Weights of a small spectrogram FSQ autoencoder.
Model: 1.38M parameters, log mel input, encoder arch efficientnet, encoder activation silu, encoder depths [4, 4, 4], encoder widths [16, 24, 48], decoder norm batchnorm, decoder activation gelu, decoder widths [32, 64, 96, 128].
Training: adamw at rate 0.0049, batches of 48.
Rows from block 7 of the encoder of a small spectrogram FSQ autoencoder, named by matrix and row number. Rows with one number belong to one channel. Each number is 128 + 24 x the weight over its row's rms, rounded and kept within 0 to 255. All counts start at 0. Numbers have three digits each. After the name is the row's rms in percent of the matrix's.
After each channel's rows are labels from the 100 clips, of 14976, where the channel reaches its highest value: "top examples" is what is common among them. Only what is clearly more common there than usual is listed. The data: chords played on synthesised instruments. In brackets: how many of the 100.
# convs0: expand pointwise conv (encoder.blocks.7.convs.0.weight, 96x24x1x1), inputs 0-23
# convs1: depthwise 3x3 conv (encoder.blocks.7.convs.1.weight, 96x1x3x3), a 3x3 kernel
# convs2: project pointwise conv (encoder.blocks.7.convs.2.weight, 24x96x1x1, transposed), outputs 0-23

convs0.27 111:128161128128128128128128128128198128128128128128128128128128128073128197
convs1.27 089:146156158127126140156154167
convs2.27 046:128128119128128128128128128128073128128128128128128128128128063047128128
top examples: harpsichord-like (31); mains hum (28)

convs0.75 051:128164144128076128128121162128128128128128159128053087128128128128128128
convs1.75 044:139156136162174142103130143
convs2.75 051:128128081128162128166128128128128165089128128168179128128128114087128128
top examples: block (50); instrument: electric piano-like (26)

convs0.62 099:128180128168128078128129106128128128128128128128128070178103128128128128
convs1.62 092:115111093132111077118152129
convs2.62 087:128120128128128128128162128128128128128128174128128128128230128128128128
top examples: text has "piano" (40); instrument: marimba-like (25)

convs0.90 091:170172145128142161128176128128165179128128128128081128128128128128128128
convs1.90 089:125137168116119156120144174
convs2.90 064:156128128223128128128128128128128128128128191128128128128128128128128128
top examples: playing: block (65); organ-like (51)

convs0.30 153:170128128128141128140069128128191128128128128128128128128062128128128128
convs1.30 110:097122107096099113090121115
convs2.30 084:128128128103128128128075128128128128128097128128089128154043115128128128
top examples: strummed (55)

convs0.39 087:128128128128100192128076170128128128128128128128128128128107191128128128
convs1.39 052:095112149110119101102160103
convs2.39 094:128128070128128128128068128128128128189128128128072128128128128128128128
top examples: instrument: marimba-like (34); mains hum (33)

convs0.69 055:128128128128128128128101128113128128128128128128113128223128128187128128
convs1.69 045:133109098100174119130156116
convs2.69 124:107128090128156153147128078128128156094128156158128128128128088078128128
top examples: text has "piano" (37); marimba-like (28)

convs0.32 108:128128128166087128128075128128128128183128128171091140128128128128089128
convs1.32 066:137137144084095117101102114
convs2.32 042:128128180128128210128128128184162128128128128128128128128128128128128128
top examples: instrument: electric piano-like (25)

convs0.85 052:128128085128128128128128190128128128128128128188128128128187128160128128
convs1.85 047:129118064108133114124135144
convs2.85 030:128128128128128128128128128128065128128128128128128128128128028128128128
top examples: instrument: electric piano-like (26)

convs0.68 069:128128100128078128128128128128107128128128128183128128143185110151128180
convs1.68 032:140109070119106112129134148
convs2.68 031:128128128128128128128128128128044128128128128128128128128128045128128128
top examples: square lead (26)

convs0.22 027:128128128128128128128128128128128128128128128128020128128128128128128174
convs1.22 060:144108117122073097146125124
convs2.22 059:128128128128089128128124128128128128128128128128017128128128128128128128
top examples: text has "piano" (38)

convs0.50 106:091146128128128128128128144128055128128128089128110110133128080128128174
convs1.50 080:138131137149100111107109076
convs2.50 080:128128128128128128128128089050107128128128076128128128128183128128128128
top examples: text has "piano" (40)

convs0.79 057:128128128180128128091128160082128128128078128128098089109128110128128159
convs1.79 070:143181118152152137107146124
convs2.79 086:152128128128128139128128079180128128128177087128128128177128128128167128
top examples: block (51); instrument: electric piano-like (26)

convs0.33 167:173154118128128109128128128128093128128128098110074128128060103128128128
convs1.33 096:163118113095122178130126129
convs2.33 169:128128128128128128128169166128125128128156128128128174097143047128128128
top examples: playing: arpeggio up (59); organ-like (41)

convs0.77 110:128128149057128178128128148128117128128128081128078128128153134128128128
convs1.77 116:093144117119168104118159110
convs2.77 114:128128128128128128128051128155186128128128128128128128177128126128157103
top examples: string section-like (41); mains hum (31)

convs0.2 124:128128128128128128128085128128128128128128128128113139220113128074128128
convs1.2 138:132136124105116131070112099
convs2.2 151:117128142128128128128062128159128114128128128074092181141128128128150146
top examples: arpeggio (90); playing: arpeggio down (54); instrument: square lead (31)

convs0.57 044:128128128128128128128081137128081128128128128128032128128128128128128128
convs1.57 083:112127128133193153120128121
convs2.57 061:128128128128169128182128128128128156075128128128128128128128128052128128
top examples: block (50); instrument: electric piano-like (26)

convs0.10 114:128128128077128042128092128128175128128128128128128128128128143128128128
convs1.10 136:124150125167131085114131161
convs2.10 120:128128078076128128128128128128128188115128128128128128128128128058128128
top examples: arpeggio (94); playing: arpeggio up (68); instrument: vibraphone-like (35)

convs0.82 204:128128128128128069128125128128162128111101139128212118144154134128128128
convs1.82 202:137121120088113183135123120
convs2.82 202:099128150128153128128128147128128128088077128128101106181128176108128151
top examples: arpeggio (92); playing: arpeggio down (65); instrument: marimba-like (37)

convs0.12 049:090128166128128128049128128128128128128128083128128128128128091128128164
convs1.12 055:117141128141181143114167125
convs2.12 055:173128128128128128128128091172128128128156128128128094186128128128185128
top examples: block (52); instrument: electric piano-like (26)

convs0.60 051:128128128128128128128128181128128128128128128128128200128202128128128145
convs1.60 052:138172171113121151119126148
convs2.60 069:128128073128167128128128128128157186104177128128169147128128128128128128
top examples: text has "piano" (40)

convs0.71 131:128128128128128056128128128156128128128100147128201106098128128128128128
convs1.71 155:143131120180111087115125128
convs2.71 182:151128102128128076111128119100121138128156155176159128112128134128113070
top examples: playing: block (68); marimba-like (56)

convs0.51 061:128128128128128128128128128128128128128128128128128128206090128049128128
convs1.51 143:117126111087139138161086126
convs2.51 127:128128168128128084099128128149128128128128048118128128138177128128128128
top examples: playing: arpeggio up (72); marimba-like (59)

convs0.92 131:128144128181128128128197128175128128128141128084137128128168128128128128
convs1.92 081:106112129150132130130114189
convs2.92 116:128128128128128128128075128128128128128128212128128128128079128168128128
top examples: playing: arpeggio down (63); marimba-like (44)

convs0.59 140:128128128128128128128128128128182128128128176128132069152195128128128128
convs1.59 185:120119134151129062117123125
convs2.59 138:128186107143128128128128128138175128156128202128128128093128128128128128
top examples: marimba-like (40)

convs0.8 153:128128135189128065128097128140155128128128128128128164167128154101128128
convs1.8 108:091113126086104145102122113
convs2.8 104:128128150128159128128128146162154100128110128076105187149128128128155162
top examples: arpeggio (100); marimba-like (47)

convs0.15 048:128128128174128076128128128128128128128128223128128128128128128128128128
convs1.15 153:142113105077152128154142111
convs2.15 132:128128128128128178128128128159128128128128128128128128128228145128128128
top examples: text has "piano" (35); marimba-like (26)

convs0.7 066:101179128128113067128166128128128128128078128128118128128178128128128128
convs1.7 030:136167147126156165141146151
convs2.7 037:128128128128128128128128128159128128128128128128128128175048128128128063
top examples: block (51); instrument: electric piano-like (26)

convs0.81 104:128128128128128128128128128128142128128128163128128128128145128040128194
convs1.81 139:130108135082126176129119141
convs2.81 074:128128128035128128128128128128128167128128068128128128128128128128128128
top examples: marimba-like (41)

convs0.58 160:128160128128149096128159103128128128128128085128128128128198128151128078
convs1.58 134:149147128153159149113085114
convs2.58 112:128128128059128128128128128128128128128128148186128128178079128128128107
top examples: arpeggio (84); marimba-like (52)

convs0.72 056:128128128128128090128068187128128128128128128128128128181128176143128128
convs1.72 085:106116124101121143172125088
convs2.72 091:128128128128128045128128128150128128141128128128128061128128128128128170
top examples: marimba-like (42)

convs0.35 102:128160105128112128128128128121128128145128054117092141102150128128083088
convs1.35 117:122122136120138176122098088
convs2.35 097:128128128093087128128128128128194128128171128128128128183128128163128107
top examples: square lead (40)

convs0.21 064:128128128128128128128128128128039128128201128152128128128128128128128128
convs1.21 120:126122096108100083129157121
convs2.21 076:084128092128128128128128128128128128128128084128128128065196128128128128
top examples: electric piano-like (26)

convs0.87 111:128176128128152128128128128087128128082128188128128125128128181128128102
convs1.87 105:116156128087145132138172111
convs2.87 090:128128128182128128128232128128128128116128128128128128128128128128128128
top examples: clipping (33); text has "clipped" (33); harpsichord-like (28)

convs0.93 162:167122128128139128128074128123197128118114128093171117128128157128136128
convs1.93 135:135129146105074150157121132
convs2.93 114:128128128167155128128073128128128093089103128128128087160128149084128128
top examples: arpeggio (99); marimba-like (54)

convs0.26 229:128128113123137053128128114114150122128115151153178128128084154155128128
convs1.26 151:122134098153148073121137122
convs2.26 164:158128107113128154128151128128128167154159079128074128083128128128106128
top examples: playing: arpeggio up (68); marimba-like (64)

convs0.9 087:128128128128128128128214128128047128128128128128128128128128128128128128
convs1.9 115:118114131087124114087161112
convs2.9 123:128093128145128073150155128128128128128103079128180123128177128128128128
top examples: block (54); instrument: electric piano-like (26)

convs0.48 096:128192128128128087128128128128145128128128128128188085165128128141128156
convs1.48 095:128088116136085134164143122
convs2.48 065:128128128177128033128128128173128128128142128128128128128128114128128128
top examples: text has "piano" (37); marimba-like (32)

convs0.17 117:128128096128128229119171128128128128128128109143128128128128128128128128
convs1.17 132:109121126085112172143120107
convs2.17 132:128128110075128128128093095128128128128149128128178128093192128128128128
top examples: organ-like (43); instrument: square lead (31)

convs0.29 087:150128128179128128135128128128128128128128128128088058188128128151128128
convs1.29 055:116081121154102132099107120
convs2.29 121:155128128128164128128128128192148128082148156128128101128174128128157107
top examples: electric piano-like (26)

convs0.37 056:178128128128128128128128128128128181128128054128184128128128128128128128
convs1.37 051:126152134123123134167182130
convs2.37 060:172128128128128128128128128128128128128128128128131128128128128237128128
top examples: arpeggio (90); playing: arpeggio up (52); instrument: vibraphone-like (25)